python train.py --encoder_arch="repvgg" --model="contrastive image-text model" --dataset="drawn small creatures on textured ground" --train_examples=101725 --image_size=64 --crop_scale_min=0.8 --horizontal_flip=true --translate=0.12 --tokenizer="word" --vocab_size=35 --loss="softmax" --embed_dim=384 --encoder_norm="batchnorm" --encoder_activation="relu" --encoder_depths=[2, 4, 2] --encoder_kernel_size=3 --encoder_stem="single" --encoder_widths=[48, 80, 144] --text_encoder_causal=true --text_encoder_width=128 --text_encoder_layers=6 --text_encoder_norm="layernorm" --text_encoder_norm_position="pre" --text_encoder_activation="squared_relu" --text_encoder_mlp_ratio=4 --text_encoder_head_dim=64 --text_encoder_fused_qkv=true --text_encoder_bias="none" --text_encoder_qk_norm=false --text_encoder_parallel_block=false --text_encoder_inner_norm=false --text_encoder_positions="sincos" --init="torch_default" --residual_init="none" --optimizer="soap" --beta2=0.99 --learning_rate=0.0023 --beta1=0.95 --shampoo_beta=0.99 --eps=1e-08 --precondition_frequency=50 --max_precond_dim=1024 --one_sided=false --adamw_lr_other_params=0.0028 --max_grad_norm=5.0 --max_steps=10000 --batch_size=256 --epochs=25.2 --lr_schedule="cosine" --final_lr_fraction=0.05 --warmup_steps=2000 --weight_decay=0.2 --adamw_weight_decay_other_params=0.01
Rows from block 5 of the image encoder of a small contrastive image-text model, named by matrix and row number. Rows with one number belong to one channel. Each number is 500 + 50 x the weight over its row's rms, rounded and kept within 0 to 999. All counts start at 0. Numbers have three digits each.
After each channel's rows are labels from the 100 images, of 14848, where the channel reaches its highest value: "top examples" is what is common among them; "lies over" is the class under the peak. Only what is clearly more common there than usual is listed. The data: drawn small creatures on textured ground. In brackets: how many of the 100.
# c3: 3x3 conv (encoder.blocks.5.c3.weight, 80x80x3x3, each kernel summed), inputs 0-79
# c1: pointwise conv (encoder.blocks.5.c1.weight, 80x80x1x1), inputs 0-79

c3.26:517477523482513663447499508550492423538525470497532490556488530516503503523471583529473484476462531528345495429476376523622547565493514534528516496534523468499467521527419433507381506500440643516513490490504561468509485516514436526533454497
c1.26:500495534487532642500499478508492400523521452492533467561520537482474500551450395505531491441468519490367506431446360560609562565507502510511482471501513493477490494532497444545380496536448624534452499459478566454478512572513460509507451498
top examples: orange (94); dotted (42)
lies over: body (100)

c3.34:503466494418486465533516549521461416487486453495555417591557514527483517491594491505451541533397497419467506453445489491540527494504405471514576516576490443464333506531504477460550457380486505516496549491531536517562575538629510499531506455
c1.34:482473532510504515501469571511437511472483471580476419595586540516482466502546484484458535481509538359349463509527511472532503519506315518507599512495401487526422535495542439448520507440529473563474533503514550504582517493531535490549512476
top examples: plain (61); orange (38); spider (35)
lies over: body (83)

c3.79:532578515464480547526498533492513481498412469433517502504596506498531529406516482438522459479587453480529442535550479540412515538494502533454516428398370424532469551496437465556565488591425559566474580544541491374499484481476446506555465486
c1.79:499549513504485534552490511445519436503455433435543486513537537480518520449480494404483431481561475515572486490532512510469563505498521500466510435466421468494485552509492478484594489569434553572462565535491471389455510526510465552504485249
top examples: large (58); dotted (57); red (32); colour: orange (31)
lies over: body (100)

c3.63:497504613575497499554465482473473500459505463499422479460470478500491486601496473432534548532482507443459444542518527514463543543498411388443613501433482426484443479457514448515499554458431411597541607516481397551534482518580482499469484417
c1.63:468511518507530514591584452457441532485539404485417461384535494498500495419499519439496470518460438453562459498570578453498486490415503533513648513488540418521466464528465499526533528564584456463514629526494466472470528539597448497519434512
top examples: spotted (52); red (32)
lies over: body (100)

c3.58:529492489511570479468518500521454488525439489440533537535482510504452379523543458502463536472522498634470463505436481463490529561480426599599416626548528526456415538445522456434480544440439525496522426585403496518458473539401509518498486530
c1.58:498502401467560514513454527526473477475471500539487517564518513493465388550495477449498497489549571573518541490438520434547572584462363614552431579536500534446455535487524456348520557516542477523451425563446497501499506565420520496489480512
top examples: dotted (63); small (58); yellow (38); colour: orange (32)
lies over: body (98)

c3.11:400464484468519436538518458557518491542532396471573456560461522440421448486519498383533492505419580508522472547512519526486503535461558569453570480526376509446432507578480514493550519459401482460531475556539474444432384552463543447524492497
c1.11:415465491456527449460560485515477363517506379508469440524433532463436455514551528464528507521423504466559517566481453483520573514429566559467525474545409525416444530571497572490536468489395498433573497488497449466458407496471598460520516497
top examples: spotted (88); red (34); butterfly (30)
lies over: body (93)

c3.32:474524472523493514462498544616562486480500491458474607494545371514597550407498482538509468524470529497516492434366476440531389438496475557487484473496570539465506549498498386482499504429531554422564540606471516434490528520535552519459502489
c1.32:488513556540487496506489518615552481424511511443474546508566453520540486419446524500572482544476281482518445464456523510508438495442528550500490483503531529462505544432542357482507464496529531428561544580484543445438556536530555541489481476
top examples: plain (89); orange (50); yellow (38)
lies over: body (98)

c3.5:486524567462504454456518492538539459411429495391485501484464479588536482506508571581517496431482505529477491455533473548418551566453422495444343447462507474453478497453541529565506438526537555423459442511494514497475626546400564537505455507
c1.5:520529560476512349520513465518571478461433432368523460485506523546501519523441583500498482479474566542486512402450472524453535602470464530491444503537524504506401516487526536485542457501487587471490495523493599497517605567403563545573440523
top examples: orange (83); dotted (70)
lies over: body (98)

c3.45:440503493525506545585426404581533489484517343549450468495502448414473530537414471500530388461480472509511523482508468562551538486541515568384426445597476511498396495497531518423516492503438440496524430476518544445560522511474550515510498466
c1.45:393503565497464499578440445519531527466534378512445444517504478464489527520415541515551363521510447528552538497513526503526483546508520364420484398589439523485405470511603555486447552494440456515462487466523505432535499510488531502506550457
top examples: small (60); striped (59); orange (35); creature: starfish (29)
lies over: body (76)

c3.60:547487480431525510539413559548610478420532444437501476511552463422501547550503460514508497510546467449513513517521497437522564557430428531499423419542557459491545493540470462460461506463513496627409427563499498476553418561395551515481599531
c1.60:507515499446490500523424534476626511446524436447465467505587541440413499575468451517502496440538505457493472523497503465542549529439406440511509427550490450493611508549446450459459372504551496551408473554478541437445396533447549514470559532
top examples: striped (59); turtle (36); crab (31)
lies over: body (100)

c3.75:480445626490394511480505537522477483406513459486481546538435475620463487572442477475536520428470567537538505503466497434500568488460483528451407517535550489493437499550468484469577560487518472530632467567467495477567543543397426441535446477
c1.75:418428576462400507514539520545472479491485471413468573531478504587421523545438517518537477508473572573519560539471483482505535570471561511495415454567463483475442477537566471479520601442497450523545445548489438448568493541385379440511458503
top examples: dotted (63); starfish (37); red (31)
lies over: body (99)

c3.0:518489423532558546585435462469516459533483449480550520470515499508472566461528464451474437429496441568586459508558409499459424450474492465495674436506494479472504589441432469450466542415439451425527497470486468414498526568561528518554520520
c1.0:319509434565542557552515495513561420490489433496555524506595470493470554522514485406444513528517486546558490464540413505475517487439504515483579467505542441511510610464483523420494572462496484424522516496562546417493566579559561472565518506
top examples: plain (61); orange (52); yellow (25)
lies over: body (100)

c3.53:579541520426527493519495469475554525542531543525553482492412704548556558475507504473451613465534483511472546539412498429491462474481536558533472582520484501535410489504522473457518456431446517477494384527480583520437506592528502503490456481
c1.53:572507530492519461476477467476512568524516513523471544526453663597486559535499498504469630459535469456479569506425530442456501449506511555560436533507440517594341505516495481533447499444475528448485394526472562488461476577498542473495494443
top examples: plain (91); snail (69); yellow (36)
lies over: body (100)

c3.30:492511567443446465497524523490498448534485475488420499484440547484506502599408516467505517473478564462487511558598447493515531514465469493452569465502494499437414552476504472399496371483406492495572451527444529521554536535689475513470446565
c1.30:487484485426557467534541561445482482560507464479605489455435492509408504583491520489483436327415532430520526485537439522512558471438444512501494421547463498439459464478507559463547429415434521564494477522453511461500521555591501506475462601
top examples: spotted (80); yellow (32); starfish (26)
lies over: body (100)

c3.64:454560520496530555554418517557545497533533416527531607619494449418494507519426469441517530474496487510474589505450536534468455522525501403506508399512519564554465461435504464511462512493412460572529422446538454509474423441533439425411485567
c1.64:416552445463501537581484511536578482496490402511577551567491495404523449473416497433525493470440454449442495481464572517455423479557470478469517444481498538482421484449460456495503443479383523402508408450511459494458495418572423445496487580
top examples: black (97); dotted (57)
lies over: body (87)

c3.20:508391519541478482527480610548523490486496540484518519446503489471410367600556517538497506471514540492477455494442457553499358550569565562612444517490522527560489544475490521570508498465560443479513428553578535503472457457507498501378507483
c1.20:504441498516510500549470553530483518533503526453488490485534292493448409579564506476515529463517522481490396447400462537504394518543553542590457471500494519544515567485486495571459508492551487500480409542559539502456461459508470510360511511
top examples: scaly (99); orange (27); yellow (25)
lies over: body (100)

c3.37:493576472489521507491553595523481507469469438566462416451489514537523539429419505470423578588512527496476479505534507469471565474484521557473666455501419446516457540515532476504532440400460566446577537572441509544481535508631503514470532473
c1.37:483510551443468524420526384518483479566517515471427439520437501512498549593490480494507505520530527552502505542418391485461571505480604422507490478517390484549477473497486518522508542344394449562471615505541434497469471517534489484431504495
top examples: spotted (94); orange (26); red (25)
lies over: body (99)

c3.72:497545445535559506604511522450461474499573406386533495525485453456506463548399534477497461476507454446554447521586491532542487444480527505518546461482466474409420477486566502425581525590503631549486537556456459478523568534391550503489472508
c1.72:423555522563536509536482471430510462517572448442504462466477457514491477565446505477520485468531498474505451494587473523536540469476483497512493456504454469364463463509645568454546533590499623519464562506480463469536328530450587477519490492
top examples: spotted (44); yellow (39); butterfly (33)
lies over: body (70)

c3.55:450490456535530408517488473476428567487462461448485311447461507577537489481549601433577462525553527513524541476532596501489512503477451577435445491502444511486478516569548439515480506453518570600465538515520478540533439438483539507443591531
c1.55:438487480526524415513543467518407573522483429472539361488453517540531486448515616437577473574578506519539496500502544474478561495493501579429449514478512536521546526426515426524489462460534494587453529512517451517567453399493568529449606562
top examples: dotted (61); red (52)
lies over: body (100)

c3.4:551495448464498477411495457515562485467469425481475504523535643456538526514527561484508435514428503466576429450597514426493528435449543512445592459410487509493458422570546494505581534605487577569523593510522499527483423534472453502505446507
c1.4:535468443400327453424517534497550490513449383478570545511517593465524552542492535526459457539468555463581462438569493447520553455474571473474610477466518510459467471579531486505593524529498535530452534536474522510429425554468481496510501525
top examples: large (57); spotted (55); blue (25)
lies over: body (100)

c3.78:512547517465587476470430566554525401460527482523505472422578523487501540462512517468439450437497540475543450519488568491506503524490541598504498521434539446468512444549495456542527424478431453549522417423506527509512493505472367352458569608
c1.78:510500485515570468448456523513542400458533427518527523453568484537560529511490547476488443502510512503533444559482493492508524478467565568510490526460555399511500478557519503575552413501440486529571465448510502426527487484468369337508382614
top examples: black (54); scaly (53); green (44)
lies over: body (100)

c3.66:465498528464540509460565445554497502456471492513429509448488463437502392314513468505478390463572469494481574482455532453548501532483557499460441484491538570445529486556467505489573467507465624433498569571541457489500543502373520468478492510
c1.66:439520491519500513438559499575520513498446535452479453472535523466540389374466430513513393476594475476471585494455492466532540503415567504463427434491498563505511503572483508477571460503471582437449384566578473409476549513429532490482506499
top examples: dotted (86); large (60); red (36); creature: butterfly (28)
lies over: body (100)

c3.31:379456599528434511514443465517541460444532432455518524524566571486459472548500451524574454504396423455530494421596508484506586493466464443527616506496532552499435485531512452474456482527534528444440549560536558367521521488538553481494531528
c1.31:413429586457476474426427472493556443476503495447472422522523519478450465522510444497539459504286503515510464458538486465511561550420380462529575526528511598438460468544577486449426496516487512491460507516566527467539487457534523501497514467
top examples: orange (31); starfish (30); yellow (28)
lies over: body (80)

c3.7:536429538474546477534510503499415457491483464529466494452440398403470478541490498479510580590438477472487463553530567511466484551455530517405603521512571498451396426511478573482460424629511490505561430462517563541518562465533434463427496526
c1.7:428486496508525516555295515519464478481510422451484548480421389412479496515508520548509558565445513416484550532542584544499486533486538571481536488483475485543422492518419571405551436566463501464506520481486568520460594496524496514488531515
top examples: striped (58); starfish (33); crab (32)
lies over: body (86)